config = dict(
    model="model that answers yes/no questions on an image's attributes",
    dataset='views of escape-time and Newton fractals',
    train_examples=145000,
    image_size=64,
    crop_scale_min=1,
    horizontal_flip=True,
    questions_per_image=8,
    encoder_arch='coatnet',
    encoder_norm='layernorm',
    encoder_norm_position='pre',
    encoder_activation='squared_relu',
    encoder_mlp_ratio=4,
    encoder_head_dim=64,
    encoder_fused_qkv=True,
    encoder_qk_norm=False,
    encoder_layer_scale_init=1.0,
    encoder_parallel_block=False,
    encoder_inner_norm=False,
    encoder_patch_size=[4, 4],
    encoder_conv_stem=True,
    encoder_depths=[3, 3, 3],
    encoder_widths=[48, 96, 192],
    fusion='prefix',
    fusion_encoder_width=320,
    fusion_encoder_layers=10,
    fusion_encoder_norm='rmsnorm',
    fusion_encoder_norm_position='pre',
    fusion_encoder_activation='silu',
    fusion_encoder_mlp_ratio=4,
    fusion_encoder_head_dim=32,
    fusion_encoder_fused_qkv=False,
    fusion_encoder_bias='all',
    fusion_encoder_qk_norm=True,
    fusion_encoder_parallel_block=False,
    fusion_encoder_inner_norm=False,
    fusion_encoder_positions='rope',
    fusion_encoder_connector='linear',
    init='small_normal',
    residual_init='none',
    optimizer='soap',
    beta2=0.99,
    learning_rate=0.0013,
    beta1=0.95,
    shampoo_beta=0.95,
    eps=1e-08,
    precondition_frequency=50,
    max_precond_dim=1024,
    one_sided=True,
    adamw_lr_other_params=0.0017,
    max_steps=6600,
    batch_size=512,
    epochs=23.3,
    lr_schedule='step',
    warmup_steps=330,
    weight_decay=0.4,
    adamw_weight_decay_other_params=0,
)
Rows from block 6 of the image encoder of a small model that answers yes/no questions on an image's attributes, named by matrix and row number. Rows with one number belong to one neuron. Each number is 500 + 40 x the weight over its row's rms, rounded and kept within 0 to 999. All counts start at 0. Numbers have three digits each. After the name is the row's rms in percent of the matrix's.
After each neuron's rows are labels from the 100 images, of 14848, where the neuron reaches its highest value: "strongest on" is what is common among them. Only what is clearly more common there than usual is listed. The data: views of escape-time and Newton fractals. In brackets: how many of the 100.
# fc1: MLP up (encoder.blocks.6.mlp.fc1.weight, 768x192), inputs 0-63
# fc2: MLP down (encoder.blocks.6.mlp.fc2.weight, 192x768, transposed), outputs 0-63

fc1.542 103:455486516503508533540407512531484538451436450582530536489517501512478506490552475477485528495517556536487511574502474476501522510478541486551434520460489466490476517486534533520542484434612524
fc2.542 099:515540457492472517552535476540532509492509468515484472447516556496597550540534459525575559474501517533482550499559439477520498454499496485493485474548453506574540474518576444484511399552523487
strongest on: close-up (80); tricorn (76)

fc1.188 093:506541467495508496544595523446528410457461535458445509469567501479459515483454492547468441535514510553490605504489505540497583503502547472508504544463557516477515470503560496464540466544527554
fc2.188 104:494533510515504462484531488622461485461523515465583508587484519467444526470528500469542526482507464505494419417500493522530412536514532485493549437444427466434473513465509503478562420451483483
strongest on: Julia set (72)

fc1.693 101:528470561493436546522479489465560480545441530567496577531500464480541412553532514580521557551533499492536500483510546426510503514528485436550508497526491500475544501523460558530525543518552468
fc2.693 099:464475448535550487510505479521537531452508461475537540464525477549499490458457490478493490540547458548541435468445463587494532519520534494492406491480498516571562499441517498500468465492477601
strongest on: burning ship (55); Newton basins of five roots (35)

fc1.643 101:543519538470548461494481479557436437583487567509466471509566464458471472566494464490548456513596522558529454471591496505457503526516471439508502452513487500402505490496456503495503459486485459
fc2.643 095:523486430515454592498530477441511570448493496480475461496469535503500585499597561481465500454493537551489509474466520526518524550455444511525506533512460475524496459472449503588476534491513569
strongest on: earthy (53); pastel (38)

fc1.474 095:397544485517471513442592487483535484498499525472498482515502501465479379523518489503539496509476543447533401547472489504449547454532468425430491514511473484467568506481514551536510473387554517
fc2.474 088:538458535448529448493474443554458452461545468486482528483475506532473519539497428440518534496439426574421523477538552495538500499439483496493543495536534494503512477470489469435478484500540430
strongest on: cool (40); cubic Julia set (33)

fc1.339 101:498497450509435503568489530490493504562531530511504492456481530479518502516454503544539513475493441567522455560434502546440500509550428527418482470495526539504481526401543514534550479475536516
fc2.339 099:473540542558537489427421461479500537478513516477536623523468488534507513523479527519456618563458540552468473528462499489491412556533516435552501478503553472431516474500440587458443475507495513
strongest on: pastel (84); tricorn (45)

fc1.28 115:443480500509468504538484436470503430489445515508538571397456507418515448506434495514500405565520491524502561514525511482521478537432480516547534459588503498489548540481467470507509468501551493
fc2.28 123:421432495539460478527434465527566516511463502477477549562555408524519511548491576447427489482459591448510501454479515487543483469506478536499472537525517533543531468529548475597502493559449523
strongest on: Julia set (53); pastel (37)

fc1.753 101:471534555429431505546452484543508578509484495518543478468549547492473431512436533495556565554534487580569479505632520478541473494443473528461577460523478452487497470467491471505534542547527469
fc2.753 093:447518509496538539556556483459540470542476464457552489533608476482531453543542544541477444494444495502459485552435457528510453502570492477511441483513397516521521531509534478506438483516429521
strongest on: dark (49); tricorn (33)

fc1.19 098:462457516452545431482437540520498409479448433483540495446505551486486411498486514489494477517550543496534522558562419474447492505445484437455522568485499481530509563431514500513473485549523505
fc2.19 097:495568503584543460453439548473462507558555473519439511563470582537494483535518551483520485464459466522520554522462475486468443410542483503546546518507486495479533424524487529508522474483551559
strongest on: Julia set (46); cubic Julia set (39)

fc1.466 110:520450495505524402488480509606482481492402456558506461532456552559494467557523462408536461524509513523420521484513481522540486473498506492439552474510503539547506526527494473536530569436546539
fc2.466 113:480494523519485506490524529446451481426537443528519501446459527475562453526456612531521562542413565444456411522519501495478499516447411424504505541498489487440507519464460499545399497463503464
strongest on: Mandelbrot set (67); close-up (60); kind: Julia set (27)

fc1.574 096:502510501534488526501553576473514496521471528499531468427525446564517502555417488500448470442530442504491480455515490540520546443455518477520499559523431527527513558500474511524590524517515504
fc2.574 100:474541515436493508532492543510548514443535477420528473516505474468447444476540536516490491487420550535559459549486539506515501550514565554556466538508483563519480546496459551550463513461462464
strongest on: Newton basins of three roots (100)

fc1.723 108:421606503446471543507482447505565507440506504549498516483500464478501485544499527485442578479483472486534563518459478478482506547566526465511465579456453500530517472524527468528562536456540454
fc2.723 106:474469538512599480545525496492448547511497531510512541449503450507484493627537540494538516461447555482479506538525465460537522486440495507528539485516450507522509493451506519508452539528461514
strongest on: quartic Julia set (77)

fc1.402 122:498546474463499524465525470535552482500463556468474539566593484440479501549490528502515443505512487520486580511453527499427523558497473520477495520434478506595488486507499527546457511435499469
fc2.402 110:450500510461506514511480491533524474536460513492498559468561471506481485535512479553553564478498493554498436515507472511543416504478477479469497499463504442394514495469498450482561434496476477
strongest on: sine Julia set (70)

fc1.263 105:553514476484480539537424514448565463472475491417473483412572458535436451472524490530491490493518527550565427520441506534452403536473465532484469476481523502563484511534531582540589458488518525
fc2.263 098:522539531430532529463523528590493469483493458555490559481490474467501460514510555530484496525461462473432511500584554469528528566495478463475554519532471424517435517531587515457488492600489471
strongest on: warm (49); sine Julia set (48)

fc1.332 115:465558519432515478522482502559524558519488484502447508544552536503511516444495502502412430499500476441494513537471511537477491524488570531525514477483452563513462542501467423516537556460525465
fc2.332 106:507465515468489569544529547510542461518507549404545518488445448521489484557503487452487535447458534425447535506576457524486483471441473476503455510524555527488492494477584478483487485541470498
strongest on: warm (39); Newton basins of five roots (36)

fc1.726 088:467465490473452552508462573452526433523499476481446537558458525518445527453454521480452526505538514527574477513536477510459580567518485441519533482471508476484508480568526525553536528491535484
fc2.726 095:501472532449528476413492521539489528537507489446495479493500478495552502485496512528514512446521467453502439516591557505519512490535453542483524493477460536509479397491529465564556508551542461
strongest on: earthy (72); burning ship (64)

fc1.586 089:490502458419477502477468507545420527452525484465575516481507523565536528495441450497500504557521476435403497623566434534434592539501484513431487547483546561523489520478526482525428439441563493
fc2.586 093:549474502482518543475471483460516518532555502485488497518414476513497562535525508466469489489479465540483481469555422537518462527498536516499476512463420402502500514419535479510506495478490566
strongest on: pastel (88); tricorn (49)

fc1.475 106:517415504513565523520514481536510476551471421554505568485519541540471420516486499459572484533496504493489432528555430531496442498455497542521512496511498529494479560466543509485478467489475526
fc2.475 108:459490462551499531523443505443494477532564528452493470488444434468526520527501551435549429495537586539512499506531490483520571520502454445534464543567541470540514467473426524514443528487500506
strongest on: quartic Julia set (39); cubic Julia set (37)

fc1.171 102:504559567452597521481439496439488517643489479385542586532565561506493485514460511512541516569479510524535388445488485542496542519518453495528558501581572566542519549489468549450579517497452574
fc2.171 095:496489460554545514519520396518528518522567527506475551493434443462453597463541551480495499472503457504504453459554512509476510504505519460511508460566458444496445453481469491521490484558500491
strongest on: tricorn (35); quartic Julia set (33)

fc1.509 116:494542498553412518448588537474464475542495506449481582450537489510440519517517460483465448515554595519484518500503486507504540511516560446496515552470570527453560473504539469455506492560523528
fc2.509 119:528477505535528522525446467670388440477530488491510547524503519499513421518513528452524542427461401506457532459507528510451470513504547479530486498409471486435431462458489510461527468466551484
strongest on: Mandelbrot set (70); grey (37)

fc1.615 107:479499525545588528520413461482544554403517471450506494483555494448467554509541509551563498551545477492551481481526490502533446430540452475549560481613456483483541489542457442464557494491395498
fc2.615 100:474432506468429476481544400581571543555551511498515581555498456458495550556522501541492427478404519439469501470492539434489478530553542506491453492515503531531488463529524491518565498510517522
strongest on: burning ship (72)

fc1.221 104:535522490443545488508571441464454554542556430492562500544475477541448532533477466611507458526457515392519485466533472488498493449501551491508562480489478493519451516514474432468524504484535552
fc2.221 110:506499547524510495457487539534539444514566529485462470533450553494459557447503553410451559456494539561465513419519464491450485521465429497480490540484571471494467509562545466475558516539531430
strongest on: sine Julia set (55)

fc1.590 104:492503457447535515509519480465472481468484478522503535518549539492408457473529586522519525514504511507542552543571483558476555476468512482546459549508458505545546525519527461528551539498479484
fc2.590 097:577459530545526517518527485476516563505573498445538438477478549502544479568475477542542476500481550473443534530456529482476483537479474562519486486546593517489466530467565488460492474455529502
strongest on: dark (60); Newton basins of three roots (58)

fc1.98 087:398541538470489516514573470488462509508461521493492541479513495535555491419454533550574517627537522539521530558531553496501527523533483422479468496502487432534438508532548539541557484513554511
fc2.98 085:545498508470500532398449523486521508497491527495596566458448469478475458503441483490474499437519475488443516487477471542543544540572510515505508508416456534518581499447484483439498473539397534
strongest on: burning ship (100)

fc1.762 098:443518387469425560489435501487521555487427544537520561419510489501532562524547485533486504488499526573484619525474456464520485449457604458597493528525516494476534462508576538485528483501476476
fc2.762 099:540464524419567526553442527491539526489535513491507508473466466540566494514456472595482501472490478503525499513464494499484525565502480496504522494554492520486495539505545524503458534476512503
strongest on: vivid (59); quartic Julia set (50)

fc1.176 097:472446449507513503536502489497497429462490519502578534489465459494470437497457480487477528491537519496481515456464541448541592488464481409529423450407467508508574543548479515499539483528478471
fc2.176 093:554487550566488503473433583500528527532564524535499495489452466594471520436506501505556491517473501570467449587466477489492505420458525556479535456507502506511468487503488487546537483550524535
strongest on: Newton basins of three roots (37); grey (34)

fc1.306 108:496488518533496521523495441412526493474499548426534516393556412551444501480491498498448489537520544490529455500481487505468391526491471478527513515557491487542428550417517583562518497443489530
fc2.306 118:518462432517506488510419519582519475493464501526565488493480489495498484509499475521473454478481446510417481525537529460522498555537543473431457547504435486582429452541601453481486479500476479
strongest on: cubic Julia set (51)

fc1.596 121:447509522541537503472459494511530556432507454466444529486523493439461496460511495574499499528556460536528552562496447506460439409540466515480458453550445515481557498459443495459487475532500522
fc2.596 108:505442484438422520527505478493525489535514464462531505500574474432526530520538533548509462461470602454458451444503507452511478458521472491570513422502506462548476461517472529542524545565540497
strongest on: quartic Julia set (80)

fc1.161 112:464521476513493529490454487519439578551422496458483525529512507579573472492493533473475485510520580499498376487463461494437505530497481482522553557476491492547569550522492474503488479529499565
fc2.161 108:460425455487523518446536474541481547477464527525520540438474505573534482460494492571492551472483502593553460521473521497532470535546530479492517519496434488471459475550482560537470534480556514
strongest on: Newton basins of five roots (95); dark (56)

fc1.526 113:474530499515500472553448460496539512454524534512532457559571438488501464620486514474470524469436530559489407522447467503506503476513469503430484478484521485521471509528482456529495426512421507
fc2.526 106:554492441464471469458445475449484514441453490542515520560573456535504484509471452477554542541588529534542544547483477523530519543474520503472485414484596461409575509503546559481472582434498520
strongest on: cool (42); dark (35)

fc1.578 086:586473507488515545432439479543474501439536478514497437479519554531458421518515546554470479443500551568492525487493498560554456511453493406502451508515445546542514517524488496469515459508517546
fc2.578 085:465497501489492523527485504485561425441535526495466554525509550491480456521534533510507501512560498527519421485474542535519544511470484533536537496543588487461436515525478546446430502513490498
strongest on: Newton basins of three roots (48); close-up (48); kind: quartic Julia set (32)

fc1.488 117:499486492444540419489475491475471503464470506528439430448519530499530497407567492547483496451491515520578468535484497550455530475518489458439459506447514502595552454469611531535493562524541549
fc2.488 119:471522573452447575514515497432567478501523581478503563501530503484505525465471515499514461514539580486500491455529450551553571452453504524527439435503460514458441567478457412530487454605518457
strongest on: Julia set (38); cubic Julia set (30)

fc1.87 112:463534467507530500536489520490453522485524461399507466518495434485500507475540470509516563539534434401610493529517477517446419518485448574400462486555519433517464509489541519429495456536492505
fc2.87 108:579468497521473533459521505590586472484557460498526509498515537495526519564568503551539517439512560559450449549459518462445462465472466473508495465451508495474503492529504518494477544463542515
strongest on: cubic Julia set (53); quartic Julia set (28)

fc1.648 094:517499511437462527544555509487484531486491532504513488501520474486474518455439484506553448523472535496450514439516425562525524508497528493496551441555452558547525583538561551501552517460529561
fc2.648 095:556494554509532508543493510564477518536476543517430473507542525482517524568552484520541510429499458536474533477505579450491514536521527447413519582478524513506496457473510392505481540547532453
strongest on: vivid (32); quartic Julia set (30)

fc1.352 102:577490519471545463480522475505527521487523505449594562417494494514486482480524523474493476516472502572514554480480533445412432447511483493431561421501475519443526483522511515525499511452473504
fc2.352 105:440485532553432495501496532446439566455481439516461485501422553516507464536451510537457458500461500471423451515540499461596547493503409445543466583485464535553491570470466504498499513485515449
strongest on: cubic Julia set (47)

fc1.370 090:526523541519528463494438491481514499489491593601406561410512472472468475535517529467503530533502495501488465479523535448433500464534514485460500532544471496466527480631542493491469485497532435
fc2.370 100:498466496473475523469425453527510599479513486472480511492481554525530495493426462610530556565521488499511569541515430496586468428476476510521415513544400466533474576495506541561536508483493524
strongest on: close-up (88); tricorn (85)

fc1.287 102:504528464454460531443468501438504429503578547450579496488524522532467514447485537455495532516524412517519537561482459472476511550471546448495481553490440487501531495465531498510474480485494428
fc2.287 094:509478457551463483541512542541466513570531472538439511426498509461468471538513487533519518504454515506586478525533458471593478497540450487493516537516555543445553472458517522480453490415471483
strongest on: quartic Julia set (68)

fc1.694 100:455543498439510453499552465464459524618442491489548545550472529531501587461512515504535556530506502416512442496484587551463520532545533457442547460570529533527525550487476547459471441518526541
fc2.694 100:469490484477568584472501459544534481527432582535469529536503516493485514460553521477527501479501480512505537426422459502517466571551478538495476489521495481495483455455445488461521546517529479
strongest on: exponential Julia set (40); cubic Julia set (29)

fc1.567 099:421589499509519480504541537553460497482565442480456453524488503562543447476454547460509489563544495491556524542478526559480496562505471532438576443538409476515511559454512489520509536458497486
fc2.567 091:477528482451437510513471484458568478441506505486453533555486535477497507521487522451527510501500475508462453519451488500560432481412481536548505520493510497514563522517446544531524520546551579
strongest on: Julia set (56)

fc1.266 078:419542528466536482462507495501438539533422541510552567599504474464520488497582513579467497509524426470532535464422415499463520491566504503497586571509515510495509422438498556533500473517509514
fc2.266 076:491504538487440512437488557526489485552588523440522480450522547502538533525586571473452507488461503524504550563520455508490522447429459482545467421513470467539508510469555536502536555515517480
strongest on: quartic Julia set (68)

fc1.159 093:470564516539480435482462503536478518504484429503501596525498496531506493507420487461540494460507561435493458542492561490487547521559459528461577547488518466507595474512504516506493491470540518
fc2.159 101:490492540577555509565471486456502581479500480437505534486473521482511496489499474482515472440486484481546471552548504523480457528541519491445495441500532547435561527464433537532460479528487505
strongest on: Newton basins of five roots (100); dark (43)

fc1.81 102:517494497435444483563495499472603571466503523445493482542475480503496477509507436576549505477558564536567486519598537462447495520484500456483502416517487486495555536507501454535479489483555483
fc2.81 099:438579495602467502473491499533492466521493444499468573459533515579551568464492458455512506449463482528508495498476490489604530446593506566465448479506440509477516555503473526494486551474432452
strongest on: dark (59); burning ship (30)

fc1.341 109:517536528487502494556446483560507500491426558498526411539577520488531486508567476521519511433482521499539475509511473398502524478464525502501501552476438444567477489549505448459424582439516475
fc2.341 098:554531489528571512523535590562528520502527509462523518493471483467443464489503466554468572476434469523457492531545548513507446539532527569519519507540483553496522480486535490518547528508479499
strongest on: dark (85); Newton basins of three roots (71)

fc1.174 093:508507460508496531477580529491462508497473509439493580508496460506614493533426502557485519509525514413494523463515549521469489484538509487466472519531463510490494461525561513447603474479450545
fc2.174 099:511511578532531506433405569491584415521491459506542487478507504506503503440496477491513539466483498576527481566524508458493460507455472467556518386481551549483543533479504481505516513529568525
strongest on: burning ship (64); close-up (60)

fc1.665 096:520492536497503429563521591492515451455510542525554533465512494554544526522527497480543508533510571578492476557427506465489436515440526469572565487487429488456500493399515491510581457389435370
fc2.665 098:437492550456446488496538501567452466520413456516444494569458576450471444539489426584502470504435514475446462464549504488539496467513479506498394443453487486450457502558498498482547522510573473
strongest on: quartic Julia set (43); cubic Julia set (27)

fc1.514 093:431601550468542565506521555486525496507473471548450524483534569453480453546514434526481515534516517487437534551438496475557507514494547507543493523523488594507453547536520530487587543501475440
fc2.514 094:472473568531416449529490480507460446533423460431546454498497523478557455506487528487543550547516517570481536449518558526511495557569518492528459470483527498470514480479500502526480487601466407
strongest on: Julia set (31); cubic Julia set (27)

fc1.335 110:459509471381466483523438504563528517478496478538438504496528443491489474447497476519472465479466548502542471521594501523530454584500473453468474563431465441506481536495505512507549475549513558
fc2.335 102:487533526413515563503447576431478511534532477440474546495476491448493525411487506535565503512504500537485473503527470517469537483478491474519511482525469446526444455544520505547523496515531449
strongest on: warm (53); sine Julia set (49)

fc1.237 085:516538498447521503476384536586457477549477504569474520537502505430490532434560445550484471527535480540582510428497467543493448547490528487502544493434490464506528513484394508434496521482525513
fc2.237 077:529488528481485551589529450499528515443502520460428425510491504549554533546467518515476483472557502448454466514566545524510558529530512475463434493456434445474532512466508509453505559462524465
strongest on: earthy (80)

fc1.422 117:477452517405479534508487530506548516464503434491560473437429563483563487554424539513495501464544454479521510536436526450497486496512514549430453517543476554594556467515488532541537553483547502
fc2.422 118:460457476514552476577458504579498535503545550521500503546491527563529413521510565490464493540495451508558550503489434562475501428456490494445519498433499503530497457409481518523481444447456496
strongest on: grey (58); cubic Julia set (40)

fc1.396 110:539538503432536507546567455529543586412495472503535486482528593522501484492461515445472468549552450481581553534465458481496516488496486507540478495489549485487504553524475441437521519467545541
fc2.396 114:506485569512472529470478574548491549488561571553482467544510514502484509515437528481492524533492508476542484485496427495460533476431530466525525418502473491550456558541493526458501513475523448
strongest on: Newton basins of three roots (75)

fc1.548 108:430463505410525555546496463564552408512488549520534523531527516518479515534508514489559531495489512510623436483522498490526463514494522445522507467433564537534489463467515500447572505503536497
fc2.548 107:510539485431519490498482480402551464549530506531444496517475424490424499486503490466540534524520495468512481555619496519496534529469491507510446490475468474550537478502463536575555470516485468
strongest on: sine Julia set (55)

fc1.630 119:435517479540391498491553467464536487461544502448508548537487464511487465544475495536528487455553518495499456521508501538505573595471470485444540532535499516533542439455486458511479472449545487
fc2.630 109:434553512566516472508527535563473537530504463483529507505492522530525530403456473522587538487481506548510519506530572474528458480487453547433531465436474516451535592486441553567525566485497499
strongest on: sine Julia set (51)

fc1.277 103:496561522446487503542561535437422481542525476506503457453451515551561510538466451512538514543494489469577548524559516445516410523509440462394481401483433467457484575462489492465443467448463435
fc2.277 093:521407594531424500498478504442529503437569447495516538554485516453516527502497466470502474493528530439457407603401439487549533532500412564598497526527497523484537501564498433476459525465430463
strongest on: pastel (88); Newton basins of five roots (47)

fc1.674 110:465520465500530556415495508512517592515542492471418513508556524495528543533548471529506537533484500502498430536451534512470411568553497504445497568502461449516548540534515497529498508492556476
fc2.674 110:477511469568459509585458454498479541484490495449507493503459529509537536533557489563434484488498543454445518505475545478543507499512492478519404457457456564470560492517520553496435467523377519
strongest on: sine Julia set (99)

fc1.408 103:553501515516503516534502471393561560477413468480557521515502583544560487520468548505524517446443560526520474537438512430432541500493488466519513475530527471479474469512538496529422503503518521
fc2.408 093:441531534560541521514481498505516537491483506504573477406442515516540453528486466537546487407505537539494512460575487510563537514494542526528529470497402503426466436541531554559477518509486534
strongest on: dark (100); tricorn (44)

fc1.99 111:482457556468505463473479495464512466479517528525538509484521534540439517497606473491475503496527479414497547532560522463484597419393589483471491496547430504462518512503520469538557485483601456
fc2.99 117:461504493488490516457460473486529461535438416583550536471516517517499501520434483567547429437494485508534458549511534553482489506495508545527503512480551518504464580505451443539519516463441467
strongest on: Mandelbrot set (34); exponential Julia set (26)

fc1.750 094:461492531513498503527418506542513523509477531492483504489508527514479477446523448525433494544469468472532529461508537443491600560418502483537473480471455503510560541541476505560508443503485500
fc2.750 099:460527449492468524491502442535550583547533527512560523521440460528441524485489479476576544548532491551461468523533483525574558428515530518481471508510461441497530403448497503533528509560529494
strongest on: burning ship (94)

fc1.360 095:513500482445504473466428421516512442507509557483511531499466458406379545534523518530529457524528472525494529513503491482517516555407500447491475463559416510479567504470514469470491455554509433
fc2.360 103:503552447489539441420535521499521443447467480520516495479603559495501476460509513546468484496479497447529497482498446532547444516477536514525477520531566526576457536496539503491468495490454501
strongest on: sine Julia set (75); close-up (59)

fc1.148 109:530506495505536515502507432509517478543457523526487507472496505522528515453517474565494516450520557506520491523453506478407515478378487570399519412525491542544502537446542539496397512458501524
fc2.148 108:516506435544544539598450505490491556504545461463450452507492490442506492484567575529471452514475424466460509516502509521509509563516545474504414490563523506499529449514500502560497539435432436
strongest on: dark (48); cubic Julia set (34)

fc1.262 109:466516472495563533565537461480484496532494438542553498582438483551493469501499488491488462383509525484582483546466431498502508486522592558526512473474546547579514493493497420545458457441540525
fc2.262 120:492509529499489493501502499530520478469469559424526487455462505529445515541503530495484513434523553494480518453492491409485507532472524410485520484460508530478471469545521528531536468551421531
strongest on: sine Julia set (78)

fc1.134 091:412443483534556494497500465485543537520465474557515502547533454526538561582458436500512484554486455412532429522493496506382509563521474511435528476492491504558491556444492467523512440485500533
fc2.134 094:510443532547511476594558541478514537461472500429549537505467550550492561546477447511454493449511490485472501526540498495573545441493487429470506506529483475540468434459519457523544530480485491
strongest on: cool (100); Mandelbrot set (29)

fc1.40 099:477493449467560525472546499492459507510452514423543593528515495556532575471438489528519481516518460470591528450487510495463530522532590540499485533493449503508508530428599573454551502508460473
fc2.40 099:500504536512529525442447517511530464492535497535557541505487502454564528414469530521521449507428510548444477504532487464503496484449363427488529461485551505484549488452469528506521508490548457
strongest on: burning ship (95)

fc1.229 090:480502502443515483542519493522524513503476435526494484539560521490494525471504438551482484452515470429495431507501485531563515481526545526471508472532440462473443455497457510551474494372545495
fc2.229 089:502472495532466547450475502503536532513601481415504499456515526503468538492482516469456542521488516555431455566418485546395455535462500490514414507568482466493493553498526461457436529545480434
strongest on: dark (74); quartic Julia set (49)

fc1.322 111:486497475494510466522477429460488539411526560492461523424500453420482512532485443544567549479503511543498514544559510422475429440480443451459503515514482535512526438624457443530666506484478528
fc2.322 106:535465495554465452505527477508432552535525420535508514552506526575477500524471497532471452483548481507492510442521457493509515479517521519561445479518468416536495557527551497523584392460425465
strongest on: burning ship (76)

fc1.315 089:442539454484452514505491523542473516490513458421506558494476513563498521458468474543511434509514453506517507498509525474464393499485493568465519468506509484495578580474509519474541461477547500
fc2.315 091:533510497499466502528519601411497523503475510503532521539486480497616435586468541515503531482486491546501509517511547528535536491425488504504533511530449480563480492508412496433462551508499499
strongest on: tricorn (46); burning ship (36)

fc1.467 092:499562450445564488497490484509515513467467485528471423510458472494530538462453460493461502508492489503556540475454515517515557534547490450474580463433500543451500575482454458523530447473447539
fc2.467 087:525453596522510525531474465532449487471448483467501500502513456501486474453487434502455513488480514494461488490492510474556542507437585443476522518469597607459545536509512502530551486530526458
strongest on: warm (100); Newton basins of three roots (31)

fc1.688 094:542501466511560469547500464452517470526439505521562473501525561461544551498438503509457469553543550485549448501463503487458456500499528535478436470470484471558530528473511471447541506450449537
fc2.688 093:497420641498500520485415528520469574468518540497454485419476487532562495597421501500509473457503514494503503496495533513539489468492544557546495534513485531487464371429523518519519428504486528
strongest on: grey (97); cubic Julia set (30)

fc1.92 088:547512424465568568501492484482522452537428494463436474574572522496493507476563460534445519487472520556571472523454458469426510517482480520459516484487523500512504424444507509499573485509512556
fc2.92 087:548464572540468536498561462548469530474510514562516475504546485545492550484453470446483512434465418483438491495523525518554477461466562442508527547460572472468467553464508516512588490481511487
strongest on: warm (72); Newton basins of three roots (50)

fc1.274 098:465483477516520472501487533512472470485535465485477548466361501533506552428499564542433421456457499528461506522485465482507551509470525507463460552484526510497506459513500501566519525480525474
fc2.274 093:501465474533480547486479570446490552490535592541483483487491489527584534505490449573427532486456458463441456451563566466518449523511573546527541484488482501491542519531520557533532531556617580
strongest on: cubic Julia set (31)

fc1.272 104:549440468498518459545478500485528534525476531497453518457479460530522474550477497445510470542517456480463489480505570409449526511419482545435495474517520484590522489511413514428504431464525506
fc2.272 088:476488548510475459469467499555454583494491510545516440495482444458520513448510489514442540455530495510490508473551473493601473477547487497527447585535444452520477548458534428545537474412448408
strongest on: pastel (41); cubic Julia set (39)

fc1.553 108:493468538529555433436457461497576540533457475568502536420546498495503481484476442500455468476495454455522491506577546516477574460480486460497554441517468480520514505490470481476527504463624524
fc2.553 115:518477482488394532515471541496559550539491474428598552515459435505520492528486526540531504483526498588516555506456505494482499468464515486510468471503531459497484609532529503546523497486474530
strongest on: Newton basins of three roots (48); tricorn (39)

fc1.0 095:589466449495551547486361470504454516488462524557483503491482479456493537487466481529529432491521518500479510471473481503530431519480468507401522476481488452469469498473476521475539522434518495
fc2.0 092:503508474486535540561491441467504538462488517411537490460492487507609472519568496488476482425583473461472445489470522526518550533523540473556458573453486499536519432564571505549543562514497500
strongest on: earthy (95); tricorn (45)

fc1.52 109:444515468423476518554435519528520544568510467527481513494495529468494535447569470531499584452421490509495546501524426551526466497437562561489457525408487454549491527452482506494561472498471540
fc2.52 102:503503450516508517547524519461486494518517554406461477513486504481460558489528487532422447522433464519524505467515496467473537536550482444546525480528521498537519575491495547539536547517464556
strongest on: pastel (99); quartic Julia set (32)